config = dict(
    method='mae',
    encoder_layers=10,
    encoder_positions='sincos',
    lr=0.0017,
    adamw_weight_decay_other_params=0,
)
Rows from block 8 of the encoder, named by matrix and row number. Rows with one number belong to one neuron. Each number is 128 + 32 x the weight over its row's rms, rounded and kept within 0 to 255. All counts start at 0. Numbers have three digits each. After the name is the row's rms in percent of the matrix's.
# fc1: MLP up (encoder.blocks.8.mlp.fc1.weight, 768x192), inputs 0-47
# fc2: MLP down (encoder.blocks.8.mlp.fc2.weight, 192x768, transposed), outputs 0-47
fc1.539 090:154093113142146126198152071096124161200176163154144102120186101121138124190114105119149098177161156088073138151145196115145147134101182063160150
fc1.540 065:129143131146143193165069116077144174196173146115092104139133135089116163099114111065144128116137102141176143149082166140096121137079137103150158
fc1.541 083:064111127109061154109154163124150166107165146096113126089165078116061105171132122149132142116182124145151158155137204144129080075134128145130121
fc1.542 109:126139165141099129102062118155122128114103112226117126149128141150110067161205119156164098085132118081086111111094147139072138127113134127149159
fc1.543 064:136152133143147115119080131140123090166177179125117151161146119142075143129146070111105082126103125145172098128091190104033107159130140114181142
fc1.544 067:095122135119106189123125125107087134129101156119136202120113109093108115136105113131125191133050136188179113188092171141136091085134161153135103
fc1.545 081:167110103122103051088141086064134128144071168123115190140111124098127126080127117122123088086073113178099082174144125085174118143124144169124087
fc1.546 116:082106165165138117060123071128103167158065166118122102156099117124106094111144098133122102109116180169097118147152129142079147129111139157175151
fc1.547 076:099123164108148108110160086139134138134085074102117190116077136085131128158150113136160076108165126141161137114071170139140120050134134083128152
fc1.548 078:128112088137135158127123153144116066127230144138115119185146101095118128155142053118166149189187119095113129157137157100123108127169156084111083
fc1.549 115:197097131083087111121173162130112133172097158130093153130115162090148111110122113142160083155098212123140058135110153188152139146106151113138132
fc1.550 068:110163102118137152159112056152191063101098142129160144141136153114142137152107132146198177156130060147111075104109190027141144097152163111122159
fc1.551 055:123120121123152093096141144067066122057122109116150184096150148113061207090093077122134161113122090078119146171129107131141147128105111108114129
fc1.552 066:128195171166111082112164130125139081105135158158117121129161090121089125148100153181145079072145132145133150122119174107180132105131141150116126
fc1.553 094:112121158082142154180101119144107146147105119161141156176137141112124126136086098147163139158119086114106143182176111171119181191107113220064100
fc1.554 125:095107111074097103134097171148136159089158119106113156052114089134108185071142132103123085156151112100154089104175088165205095132106143179050132
fc1.555 064:087129062184114121126089094138138117157150136138092139100098141105097110100103109075150131157092170161152158097159139125107173150199125125092101
fc1.556 086:132062173069118117130130174109146171151078113086105158081193137107127122143149115165138122117061169091123136105055147144158188111128166100131095
fc1.557 134:072077129083114172143123124137102194151140179070134105075178089148104141088122156093162130139106100149157080098117097180187164046093126157093128
fc1.558 078:089153125079147144133129119134113094087126152159068203140167153118136199154097103135195165110137070075109085202142149115156125160134142142055079
fc1.559 075:169108150104156131142142124124085136115101130121118086043139094147147113096160095085125201141152143161133119121136115100132149086096149137101113
fc1.560 092:154121104090136123196099117203084134079143142097112157151154124136135090071106136132131097136109157118156132117133087113096196075116188123151162
fc1.561 070:085149117101127054116170101090110100120074181113140194107137119127121154129137111175117136148102122217199116168166128125185162124117155123134121
fc1.562 090:105106193139113115219139106165054119146112146138092122134075174155128152138180196091153117148203134086013094140128094159075113111133099108136143
fc1.563 161:156085086122180112122117165101151084157110192130075107120122188150161132057158111083105123149098135134140124140134164125096140113157131166134109
fc1.564 148:114076133103224102157140125119103140082088145134117128132200097053086117103107073115157107177175143128092118178119161120172170122111155159132120
fc1.565 090:111171097052110126118096113104110089175117138178129173164123218075103124176123085141190142108153126136137171096116142078056135121157123067113163
fc1.566 087:076116127117204175154108108159158154121127117120155090168126159154046119136076171109125160141084128146135124143125107065165166113121104107104101
fc1.567 094:141136119129125109107115077162129163167129137118127139105139088078091125105126127176109093158070139135146121108100108136100142142179082122154168
fc1.568 088:152153131122102153118146111079104107184170100100159127194188063153172124183088121118075125066198122152160111136161184147136119186118140153037146
fc1.569 083:112131167135115149110152110061118080145156126102099133138133096124128163132093125171096044078114090121090055163170167168105116145117165076130133
fc1.570 146:096048131111101204120102118121164141131150125063155136090093129093178164105152122155145128212172179063144103105082137102114133090151164132161084
fc1.571 134:166128146137119107103129153177076091142136115169105149152093122102140076082081131072108123109174141151152196180134107156126132099093082167200042
fc1.572 106:159148065134102134104112088136164093133123096092126128103063131131144135158175120137177142119196126125109151142121151122163230085103114159089159
fc1.573 081:145121152027135146156185108143098110138135132123146187099135087117086115123159155145159128129108132117156114154163152145183129112096099138117098
fc1.574 123:098135151093126132131169142085130078095103142142133127153095097099131101052092112170099164132125155210083155152116151113104121149163145124095100
fc1.575 096:133042106065128126158096113090216114140147215140139127111039102073106143117136088046161082136122159184174114103064161102143165098115077119156133
fc1.576 090:127144037149153138113117127160092091166130138121139112102125111076080147148134177129133123063109140172109159121133154094135066099126124165150121
fc1.577 089:116161088158091126077145137178126113163049080116075186149132147132093082143072132165155106123119127160102128135126142190164125084141137117128139
fc1.578 100:095148174118111159090162114113112170090084151154103161131103120163121078089106098145121092080169094138134126126130155154102126099183148145095108
fc1.579 088:078077147104160124177117125114129108096120087091155149110117075119154169113152106102115126181083198107135114141123143103110157178107143186150142
fc1.580 126:107131121091142161129128166103103209114142184109096162110189088022146095100151064097160119145129079148134092141133137156189164146011189135078102
fc1.581 131:157124120101136167107090133127077117106166105088119144154183105072065135135112101079127153139078157149113151124107162153147133175123124136142172
fc1.582 080:100124127098030087142133166186137127147203162076163114220145116114086115121120142159128109091115145129138138146108149201088184091076148155121100
fc1.583 087:173047138055181124201122140146122132044135060177121130154092135137120127100085175116152121176102138084117102126125126143139098083104133127098135
fc1.584 074:137120162086066054156163080069128108138077108064137198149146156084053145128084122108136123129117107103102157115150114159146133094144131130101102
fc1.585 105:168079118101132106092072148152096148151111060129165132111148140100115075114078142137104171128173093175184129134159158139141143114148067110131087
fc1.586 082:185119096126107127135084098094182112183212140176103131110121107146169155101174144102141089138156103119123110120144185101053124140131141121104123
fc1.587 076:152147181100122110151140087134089110096153096121112166122153183061120118155139137125146147134119103090095158180122142193129151119126128151122126
fc1.588 092:132119072066141113137136116119133152090081090147114140105116159082112178147145103133149064192127180096167159212146068126149114161105085161126075
fc1.589 109:169169104085145152123111076134151120175162169158036105142143149155136151071139104068151080072164104136167143135117119170137115127109104159066124
fc1.590 066:073144163083119176106158165142099121179161105120068119115117110150084072123165116192155133123186160164138115164141125128118135168137131173132132
fc1.591 078:154121054141127067128131165162090097143173209130187103058118129149096120141120105079099109147075114162084041178106120183116181110168147108121130
fc1.592 095:124164112088200036116137094167186096180136189130128176129163097155139131086128118149135111106177125159112090195094140166147109125118155141100157
fc1.593 057:184123156097161131166111133113146064134103112142157158118203131143191152149162127138162124118131103128036078138116166247104134090162161163170065
fc1.594 077:105118141125122135177132133123068115118111100180100164130141139104145107174053098125152141060132116098099169095159190148089173103141168094196162
fc1.595 086:117096140033155084116105135122102125158122086199087150156184136150107187123151139131140155114165124096102036179096115153159110131166142118069091
fc1.596 147:114136101050060111135064136144157092077123132104153149112134102132124119190094109119142150133086094145118181146151157144123111132119125136044111
fc1.597 095:139192134126133124105134196169150163094152112108152117184126092089207204119077139067140156050102141144120086150127154125090163139115130164111128
fc1.598 080:164139203128113156085146105135131154128076198123137164117190106048097100139080134112076105116128146161153128167123171104126124164133180114149145
fc1.599 081:135151070142082126104088131155130112140113114153115123101109165123127080085132104128094114121098141160117096127127108135155192105199131102167216
fc1.600 084:161048179165106120140128120140116099174106088095139166142109169128141106080133097135158090149145124152127121174152135160091172157160116181144133
fc1.601 094:044150177120126115144155149143135103129162105164128173164087133108124155127129129110114131118114078170138048124158167090086121143150127158102139
fc1.602 093:122132122091080203157113071105138098118146148160203140086131124087123104188146172114137074075115087121109069121136132159163150133121115144148146
fc1.603 112:127143136091104149121136134162137113196187127120121182072064134128145145093137118175191041138181111125129149139167101087127118134126174137122138
fc1.604 105:140161150126084052115121155173102132192138118123144099094075083082136122096170163136105156161174097158143084147049133167169173153128103155091117
fc1.605 110:157089155072102119103054098152200136119121172114122078116147089138192179155063170108186147092174180121140103122159163102040128114157146174124102
fc1.606 075:164108129126157082116003159124176142139138160102072168175174136178114150185138100143113126141142162114147148123145154157177131150085123149094102
fc1.607 132:093130165079125141095159166123112187125122123112103147131108094195112100097073144109101101187100091127142139173152163142140132117128120201109107
fc1.608 082:138160163129046116139103148149082153119071145149126119139101127103096149093211143132199122176136129127111127128063170148118101139222110152204170
fc1.609 081:110143146145098109128098137078130126201119146129109117093158128076113161123103127123095140113121184121111136115195112173153141112065152127156122
fc1.610 059:122167126076124122156119131155160164108139128136121111077119126112118119154090108115162143138144157122173181207134172158197217077047114107151169
fc1.611 056:105170119097142155131075123122135077145134124130113129129148170079088081062110096161124111137166143099161135108116126153106123074117173123102179
fc1.612 118:077173144103094099130102124137209182082133091094137157099133139095115125144076066131114123122157085186150168194136133091121131123129081060128111
fc1.613 087:062116132161107158148159131121169169144139169158093146118135120118095079125139169092091142121120119172118154109022111113110222101123092145189085
fc1.614 176:172136124058132152129088172136128164116154149164165138103139119141112118077086095164107163098159096142151091129165151151159136097186118220129150
fc1.615 099:145074163097162193083156079116132123180099122164170107151114163131163111114083166103160182065104091139136101150129148126089137145150136102155127
fc1.616 099:102104093128131115137194125150180175167161150078128190093072139125106122143130053146122097058061149117096120184084107080086139118124092139071114
fc1.617 068:162165158113081116134100140157084119121157133151175156128145042116126120157136120106054138032133169069135154161108159097134154116151127127090137
fc1.618 083:108140124103162063089172114100154121133134089098165146136122101142088131092082146171156130134147117075140093109110102163129129124160135146074134
fc1.619 089:150056131201145122106143123117149150141091143136078078151159196099061159096137124126128128172150120154122115127152122153131137133114125144128157
fc1.620 088:119074172103147140169109140123128115140121162102119170107075144074149130058154144107140117098147167145162187107118109080147203124166100127183159
fc1.621 079:117164127112149160103125178060078160127118147119102153121112104128113078134132163139141126156106111060137137129137127140166109137254158165107113
fc1.622 076:132084101097095156083118190106094091165124093141111127075146155048127168077191107081114101118157131159156094174129115155125151089155080103169159
fc1.623 063:100125111114136112114035077161109068116109107109106148118178152179128076109092169119114120112145155079151128154093154115120102126104146129062121
fc1.624 113:145152134129136143181146108168136146111074115118174187181160118149120107131109189126135153167058118120115174140129117182099078148151171112144108
fc1.625 080:055129162127100150166092090149174152119153134116113166071127135066126094155140117158138108104131097122205139115127163077132181110141140073109123
fc1.626 121:181091153109110083155117157145194167108136084154099163151085142132162077114169124079144135100204145149203130153149120093137143152144140142125131
fc1.627 056:107103149140158116105104133124138101153078114113155149098097125109106157129092044131131235141157157067191168154145109115140144105076093136189120
fc1.628 066:136178150139139118129126143116106125105166120076183150123152104176140162188114098141137111109137148139091101147076153165105105129164114179101149
fc1.629 084:152108146167164113070127127118117122165097122156115094075155113142116133132120146124147151099086106123122106134147132115012114142147154115153128
fc1.630 098:234102166137090102156126156197123123149148121120105146074158141155182163115129141121141122114124173139143090181139125101182107196166139143136109
fc1.631 124:148152063062100031142114135132095168109150156158165133104078075053105116096089140138155127158189146126134173188087125162157089105110159157092091
fc1.632 097:148166160120106126175110166158127148104148100102143089101163090078125123126079178142133097145183157112094109139159139162113085167160190124097071
fc1.633 098:196135132089093123157097111156117111150122141150096156106133155151154133101163119118145132170077073127134074121144104113124146111183123104143141
fc1.634 105:068127158135128097179133152149096172111123087158117158147078127074101127112136138100109172167132123148114088204061085137156092092133135120073064
fc1.635 064:120111106118099192118116147153117169085123103119189152071103159148080132076081182113114136129107073125140114163110151100145133099119132155103135
fc1.636 127:125132165082159129139177142161148109149147131119088073155115134127092132134133092123140134123097121126177088141160138148141153151109143141073141
fc1.637 110:175143129083184151136127116147131085149169140120141128117222123124141108114131142129173106175158152092146103108122117153124117124088200169112163
fc1.638 081:120168110154159097091092208120130141155109143171152157100139120098169161156121063222118123090105113105092136153145160142126085114133139159137102
fc1.639 071:103058145093125140133072119169093106118149136124124156150090145156150099089157154142124107098114055118158126080096131100122164118151113174168079
fc1.640 097:133111142140153064143183146149143119181090129115098133087193078103120110055120150097087126154138137172114119115133121175093117118109107140148067
fc1.641 069:130146088176180098186088083173146110129158162155170119157162139126098151114173090167117114120145166096121181145090142137096151123116125131135135
fc1.642 075:127147122123082084103128157196084057128106155139111106136163156155069166166113108125149124116155135118122103146117133138124114117103124183136074
fc1.643 113:088147129128065192076164133091131181120110093130128097092152161124106162144110108085077094170146089123162185128171140165169122134171150056108148
fc1.644 147:112159151102096127186105111092134069134101136196082159079161099154154114132148100133095091125146148080143138126180207119132122136137120151105121
fc1.645 149:125210132143137152196127148072087142091140168165122180143109169129137169091163101170109158137101077094119167109179134160076129159086136086091100
fc1.646 075:177185072116082167095108119172140091138105125114119174088127167111105167167111079134172124130174146088123156150070152115112140094162121091132146
fc1.647 078:086181044171170141081131095130134104109114126153162214073150113136074122147128106128142155103188135125079157147155170135127089057140125134108124
fc1.648 094:166220169089098076119171091118080121106126149139129137108133089109060125109143093129132128062159129149089147143053170144143146129136131215122167
fc1.649 092:151136160123132122101103135162109159143152159155113148110098150118088137147135106125117193074122130070189136125135127102094152153120195085099122
fc1.650 086:098115101125045126158102103134100069200100190142165164155157113114112136160118167131099164074128143167149131172100180168079147090126121087184106
fc1.651 086:130152080112146105119094151112098109142116155165174150125110123064151124092113125137108140167129070135152160182136142157121150125089117164161091
fc1.652 059:139141112148161138117084112131100086044127091146186145133126164146079161130118140172183087107070188069137127092167140095133166026168144151144138
fc1.653 086:134088139137108110135075156148136143081161164072159189162136127132145177168119147176145066169137119058135097172129140167148170097193135125103117
fc1.654 096:163126101118193074143073089111117111152121158176110136103074137133147141132145146121191131151127114081077133130170168138100112167103141123115130
fc1.655 090:129130144104065175136111205138126074131146094186160098158116139119106122144177140075117167127118072153176107160154152109144178165146137178063140
fc1.656 100:150051147110109130119199145124112135120132141145200106102138168159112186155128133077072104201153097144100101148119115198151172127123064123142097
fc1.657 119:112149171118189146175186158165138122129110102168085172114130171065109114165114139122117070092151171142121139123080160183072157132108156112123078
fc1.658 058:130129114106138147136177116131063126153168166196172119099084125144121132212137113127053191135109140075170158132143173203175106127149154133114118
fc1.659 100:085159142124116137154098139149122141115118119084149106120096115101051138158113091071106101151201098102107132092165188126195195119138113123106151
fc1.660 092:110157133145154121166084095131115124057131172131195111125043147133085096109136119072120118117170117118104083095114094094149198096124103153120119
fc1.661 083:095125215090112133143069098159181111202123098087108151138090125099123195089118171129177118094136136119159120089104183126159100165119123141083113
fc1.662 108:188092121111065132147156133169098083087136044066174079166107131128131181121133114146157151198090154141117189193102117200158087122107134143133145
fc2.539 082:089188148166089151112103216136163128136112096104108179091052144123125148106133173163117126157162076194134097184111105114143137158190101072119133
fc2.540 064:103142131066088153173168162110147113098095072141189159111156155144177177131116128149099145127149107146122136156091074170069079150174101201102103
fc2.541 087:149157130057147141138129124136147122124160145088152065122131097070147088164126164085142116137146140128141107140092130114095132121162167135103201
fc2.542 124:120134099130161155178135118086163114110186156136171117214122087119047149141107145100121144149067066162109129131135110103117137086146142132112112
fc2.543 070:122130110142121100133105178146127097106125103174130106103074106069126103124044162133197151112104140136125102170178173134155145118170148182167100
fc2.544 058:129197205109173044186121141070083108140156153111113140104167159102078092171136104102122137063142160146138145083139153108093150088156131119123172
fc2.545 079:119158114131108118140210108096083142142128072083182148194163139148168131136153124135131071155118123083082141109124159132087118096133129129165068
fc2.546 139:144106107097121168205130163131154100129198098154234136141133088102129151117142147104126133137078058116126126100141111110167145059107110150069141
fc2.547 077:140182112151070101150135074168127112141198134097127125148187112078099121053090161124126169103184094159149121125149118140156118218157151181033061
fc2.548 085:120135167196092113074060138124160162163061123106158180092078145109109131127113180146044126127067138148128153091150149128107133081138086098110149
fc2.549 107:118108152159097117160139122158118152102115144137093144119160103160093152165113106150156130128139130117069096064142091105165178099064101102110104
fc2.550 075:119123150160153086093100115113118136183079188118097082104085112178142133102136099140100029112097150154133180128165102141119101153155134111178050
fc2.551 059:186133126070181117093110136156132098159145141107126153160057154106099107119098150139073186068093144250155123125139142099118181125143125120132150
fc2.552 062:122077100157131115232157115183102157145118166101091081079096068067078167077102121093097104183065154158067107125139134108121151141147142146137120
fc2.553 130:116141096188098112030160155107146154073094137126095182139119116137159130126125139135135123067117147162038067116123121100140154133143142117167159
fc2.554 114:141060148193130143060133174155132095084133110132183137119048163126160105146146126112113184170167223104125110144127138121171153138080179131085180
fc2.555 070:157076182090142123137106148153190089118126117128138085101165146119157110127133130033124171147108184084130109141116125136115065064101137181145141
fc2.556 088:134157055197137109095135161076173122070096127134113163137140153099110147111171162103134112128142212106102142116122116124129103127143133164092117
fc2.557 147:158108141151103118148111137115145120145137147116094085155145129167143149158155100139161150072128082076136062136103085105102115124069078109111164
fc2.558 082:111119165131133161100120124221079072140137138193072149176134176101164104091135142134080164118122172144108166171156112105087113135188134082187170
fc2.559 074:159128144117206093155133151118123160122124159118090134130203114108072143069103121193130111175145165145114188128070116122095103082095134166126093
fc2.560 083:131171110101133109140105098206059058174127178139162115159171131109108101125103161157122110123107131127113132140123160150146138122145163179104137
fc2.561 079:143161177126093160132102175110110128122120132144091142140142180134140109125124157112127139115133169106116134149104104148112094190151159131138134
fc2.562 081:138131085085096149078097122140132119097131111123143157165201118162219115152108153151101107126132115084111105123150099093093130141135165097142187
fc2.563 153:103197096143154110138104174127166061108109174166205125175106114101140144136171155110150136112068143115151135117119169128094087121149134121139115
fc2.564 166:114183126198147119177189167164190069116098060140120140104162149109098169155152100101133135146114160165121067166115166117085103127165104111086161
fc2.565 099:080074105156137213116171139162118138078110132106188196154098137127151114145135152169091118103158152141075113152120132154126137133149136136198128
fc2.566 081:164130123120112128127103139093181154101126130115075136106101111133119088104131129111156135205147060185076125149149176114180165153150134162024105
fc2.567 110:097124182134101108170150165131133090114126138153144065106162138196122155127118118110159122115157175101111060143133164102110151131096162184107116
fc2.568 084:060158101109065187133158090144139139148159125104158176121146161073117108103112122170125144125086171152155103072124094070103154105128103120146138
fc2.569 079:086122033163178144124129123166111135079145138162162119084114179103151096095111124134140177140158161207128131123175096148157081082086163113131077
fc2.570 145:142093100195134186156130070146119080179147126132152100109092103081126141091196154150159140154144185161086095049128145134159134101104096088179114
fc2.571 105:187136174147113089120103161139087090133098164134132149116089164141154118149137130170084053103107132080180106124129134114118221156098080062154108
fc2.572 101:107091205077067169143177111078163133119117153107116165242171128138136127113118123129130114090166064117163152165089131147092123119110187100200104
fc2.573 079:156137120110102112075115210124129161122139173078128154124134145154150115126129102133132109083132082106125078140162124172094090159192133159141164
fc2.574 114:141176146060088082118112102078138156177119134089196113175148169137113093144184095074176131095081141066138081151150124164015039122133138117145169
fc2.575 095:093092150122100174133161068092150172072195104133159127158146094123153113128089165096144137079139134110092103089085124090044135077096126192219118
fc2.576 101:071107169191152172095127099148151157084110136110096137116123089141124134128121115147121147140195120159148090089138068145201174158154099097150174
fc2.577 085:087154141137113066124127246107129149154162043135026149149104158145109134091153136145101197078136095108125144168156119149097051120100112143096115
fc2.578 115:094133150218176140116154158087143143107121129105088130123104161132094141160126085178129121168090103136174145162120098131127081126126047105118118
fc2.579 077:131065196072132135132106123147158109114185084156115147148145101181164152130163123129143129166079131150155090059138124074150164160092084129079123
fc2.580 127:124148149102116129048104088123085126161189143156135147203199122093137164165144104191122119075103079090146102134076136130206098192110124182095078
fc2.581 130:103156109160167064130172065116172103098105172098179107140151090123138134137091095139127172154151186163143090147127129115080109144089111085151127
fc2.582 080:166056079112133157103115147119097112163167096126045047129177130130150108144133141078137079229174103125104083125141105129112151110133127135129162
fc2.583 091:170074145066052124120192100105098127135158157150107130204099111145204130152143074117163126159113122106138111131148136109169173101094105146149118
fc2.584 082:142129150155167082161068127144060126154169080099104138181119162153093098149093134097083181130144148138125116115176131179108169204101110077152184
fc2.585 095:101130130143145112157154121141092151193040127144140077175148134158092143217180101162115146142120208123090161135101107147107139125100113074176158
fc2.586 084:075118129046075154121095141112140081116137134141140135113145110157127158113147119177094108135151147139197149120104152121152102129135153177103123
fc2.587 074:161025089102124150068102184116100129146115147117071128090155123129104068157156129165146103130147124194130128139165067121164108130129116101107144
fc2.588 087:195072089040124119102059102143087116128181144137130098055113083089144136097133157103151174139095180175161075129109098147131150116220104135130141
fc2.589 111:116173160161144077183165130131169133115128131175125121141167156163139109147080107172122154123150130113150119133104155119070093107111085131077116
fc2.590 080:123136176168131108128112092179147187107123131105198092101138178129142159188153053124141103111073158108187074132078112149180202128111118107126193
fc2.591 082:122109120119133097099179117090164097092132077199118200156075177119106101173178159097100168097139159131159198097102109097084157073157082189167171
fc2.592 102:122138112245129110160104143140117127115119168138109061091086147156108169144205096161150094195103140133082081059142142102137137134087137121136123
fc2.593 056:114136155125135116149106101190177215108146118141088093122097110111141142132116105128113143146123113111131063106149137150115137164153071098118077
fc2.594 081:192243115077047155140102128065090137109170182118134100145120162140139151144158165168088122067129121115121118120060157118115134124140175107067126
fc2.595 099:119142174187179143170068144172146119120099105102058108105043117103159130072133178110134099200170124157125103117123089147084163083150118148161151
fc2.596 133:118082151087143148088156140077127115127171066117106156070081084104161127129106133095142141124161128144124136122188134122144131134122164133167149
fc2.597 086:158158071129097195134142090181077110104170060130113149170128154113146124137098112097079135120160141155112149116114100083168121122126091116148107
fc2.598 071:073135092094070096126082141109195119118110108150140143106087124108178181141171125159120172110132151109147148083131184130051127098098026106096104
fc2.599 089:147031144159131167100148129148104155125106135169176105121139116104149161193117118086140109127120134147186102121150146097079108145113129136100112
fc2.600 065:102087102073109096137136103132056158113110129156129137174106095144087130147146139143106115148122158148123137114072187160121236159110146162117088
fc2.601 095:152117117116088156128157114085166105119093136102147107166173141123109107163109185159099153117148161161140143134154111102149122134138142137126140
fc2.602 095:046147146195142163190178140120142097103109138057152105186191108136129133128062154142160101105102096127124088120114040074111160114110154119141164
fc2.603 116:134138133116175142089110127079147148106123108166165170149131128138206138134110124137129131109128062140100135184127102143182139085142134135071039
fc2.604 104:141131099225142181123096122127174081040055179158139145143184128115103129120151145121169133123060148143117108103169147104134092099153193083186135
fc2.605 095:129136168161086144135159129114171143096092134101099137142119125087129127134108110174164102096096108111134145161083128138131123120083115121145103
fc2.606 084:107149149126102149045126112169135137150129108058128187170181062101135112134069206091129127181092143159122189102125140150127144120144126090107137
fc2.607 135:113132104223125113183140132112149095070103103134129139188184150131179109158146132083182170149055100111142097104161029097155080133126147112081150
fc2.608 086:104088107125138118149131127133139132152152108137177131171109129173124130148136109169097103117068057146127149119133075066154120086120171140131156
fc2.609 074:118121152173161172159109082166178122136079114100129115145123113090146145135133073118156123172119175101127157140102123126157167117181136149088140
fc2.610 056:132153083108149124152136138118133122095105148105123188128150162092126089114087122129147199114113154170189108145123089169139143122058087155135094
fc2.611 066:121051132129106189106170091165093176148151132113204118146095130139214144192117140162127092095125090138112050141099167125138176125088119126143100
fc2.612 116:121138061134139106102065093090153144083156172128080106121148150122132106092153059167122176092088110123138178133152098121130144164091132069150116
fc2.613 081:108108116058152170144152170093157117115107109116162083191130112123058126161128163120101121113082099054118151134140139103126080094079103144130130
fc2.614 177:162112075095168143144138125142118100104148119186162069134081144109155153103110112145115134179110122141114139154186083159146112128136152183113187
fc2.615 112:093209137138164062162165133087184129085131157106133109083140108157109160128184091192109075105137159131134093136105085132108101156101137113150120
fc2.616 103:164179080125078145108102130114165191078110132119167122099116161115120115107130099095131083098076159084095088147117086121146165191054207175092093
fc2.617 066:145125159151127138084095082155184075114159073128109149105141188114168108125118120140161145129083138111115127041094121112143106088121170038116130
fc2.618 080:134142096140117101124169025130139058100158146103130100172123122095090106099156093114124108170077091117163167141125109151131155104173100130117155
fc2.619 091:073104080094135131119107099105108123198125142139196147140152124113177120150092132094101134077113176129109101141127137138172177151174148120088156
fc2.620 087:129143149169134143149177078178129090109130104142202098174156146118089106139138173058052165131126111221137139140113109150129130130141115104105140
fc2.621 074:115122184154158181103123083131166116124134152089099130092183141094130048132101115164143131141074171146150164121151107175101072132095142142106095
fc2.622 075:029130166191097074112151110172082154166142073099098169101121192152131095100115073137150135119104123154111033128119157149152138104163151114143102
fc2.623 067:155166118131150172141122189152095127190120179150129139103132050084125120116110090113206163127110120135142122147143108200201144101152125106176185
fc2.624 089:151181091147137153191182168123138142118101079127138133108065098152116149143086090115134081111078099077104112150158110160147079153181176117156110
fc2.625 093:097100077175128163130106108124032108144115122141179110136162135133121152157139122206115097136069142175120129100090115163154191127122103153126124
fc2.626 093:120140099182134115059171094167104168134137147123084097106152119154111122154118147163057148129124168154095134086165091040151136116068122150123154
fc2.627 055:101146165065116136102098101149139125126174141228094132179132164165130130100118117140155132104178134088116201067116121117104135107204104154104133
fc2.628 073:150119102073129136133155138175093147109134223112143158076140134093122134128140095144118102135120090155179202098054180167140191091176127092121142
fc2.629 084:131115046148166107155127068072140162081100158141135087134164107107126117166161073153116138168117086110122131102069055111175170154063114144149126
fc2.630 102:094235096166137146092196116138136136103167170063126160176139113157158118166133118194121165135152123140154159106143103095088145140140151088160171
fc2.631 117:134175165205164122150103176099165109079153140079122125150074132182047163133183134166143147144154151116111118114096101072115077152140133102167166
fc2.632 101:103098095213157120137136123094110089116155143124099138108116159078114091076111117133099148139113097158155182126127087117121081094110124128144133
fc2.633 094:139144151110136073109075141125156081141158138151135110152135140156121158138096142113122086089150102194144137111120146109165080142132144183067124
fc2.634 089:101095158171170120147176159176109197084127106097134095079135140110112130098156133114124126129122136064129054112111096164162124152114185105144116
fc2.635 075:123125151098186104158233000077141117139122091161122149164196133138208089170146129123146141099162137154144157097091103079167166143113138128098174
fc2.636 152:160092095178086143099059113118134104097151114171186154169141170117173130151153159150104150107083117125058098127103142133145129129137122091184116
fc2.637 114:108114202126129111123126139098152155082121100121100121071095124188095144123122148096131120109103088046144116091116137096116108158142105127154117
fc2.638 077:107149140187133061129157191155116139089079122124146149188132159115140087080123098149147202119088148087191174150150107154106088134138145146142092
fc2.639 079:165118093168162133119142108100132140126145047217155145119149132089130081143094124154113169138155128151113174163169132150102125136096065121075164
fc2.640 107:141039174107085162120090038117123144167094129176163106192101086146147168137099112124130129136151126090112139158162148161177081117191099123138111
fc2.641 063:136108107143091107087129141087088145153192065086098125079116153123101070127094116100143110100139117187148097144088138141130166159170105095102125
fc2.642 082:173122190139089089112107157122120107202145121087125123192107117173089125128090119131026103106154128138134164158157158136157125157077130125134147
fc2.643 118:123080151072191123062105140174184065125135112102117106186133153167195110146168111153116136118150149091116016102133159116152132159122146114126138
fc2.644 134:101061156144127128147152126146182122119123153143136138142124123161148142120123126135046075118169060078128070148163154102149145147080119139085109
fc2.645 149:123206186192119159124116230063128134097136160137079137178150140141110116102139127161066150180124056128123143172103128147089099142125104112143112
fc2.646 086:151166125132150126147072086160064094132132141117112078173142118146172098084127151173086167114134118089176168132190065162131140097156133167111128
fc2.647 083:172088160148082104085073126163117112136099136155130120117093136107111122130151130088118136124084084137113106101168073088164204167092145173054162
fc2.648 110:136073138128102185176154160122130084158133085102158072140058135167186150139094188127114150144121121183152069111208075127116093087114096086149126
fc2.649 090:083120112144153161142153158127150118157134091121110122111146069104092147151078175103093154082196165112145166095085158098089104108156139103158175
fc2.650 079:161175135026093136111112105110126161154182195074088138099209109125082104137123109129140078150135155134126129145173168118114083136133162103086097
fc2.651 097:094101091139103175095168184087127166071103119150118073118148193130092151216105138120122175113173080157114083166081107177158122141114165184126072
fc2.652 062:089131171089144173141172135169081160174139136136181120129197097130114145150079092142117125092153097107126107128084065152135137197121149142113115
fc2.653 074:127112147149130146142148045161126133200115093084154101166134111057067084083155132150100154143139187123143116122035144179155138194082103140153110
fc2.654 088:059134082234126133127159086156112079109118126128138107075113176122138136215101121121065101158085158173161158153158076107130139146123122124111095
fc2.655 087:185175144092143107065126113063182134108150128097123160139144107088149218167165099165124149073148088142091101142133157077135130120131074133091118
fc2.656 100:137119111163139194095065104191115111158095088135114103104150215174159111080109110108101140089094182147105103173147105182119093127159093083175122
fc2.657 117:128171114162091067109093099074168126138147169132199160144087110088173160158192120180153139163169127068084111113113116103154062130146146138073178
fc2.658 058:156176180081120059213091099118131169129147135172129144111100114098130125127169084137118138122038128145140145186127193128088137151133126117135091
fc2.659 099:105105124131102082156212114079109134102124208198108089148126149127108159161152058116142112105089151123161131108084047089153126112140133143118136
fc2.660 079:096127076143114142120140161155123169127123117145109148099168194149146087145118060110193122152113124188175119096156078142170137139102134168118115
fc2.661 085:164149090166130176116159101126135132066121098171086100122112119158133156177138168138115163128143110127123118159125102128171108132151112120073148
fc2.662 082:120101163127117072179133143136106132104105128185088095133133170124187136130098157155139177148109089134094095137123139135106144130121144067136089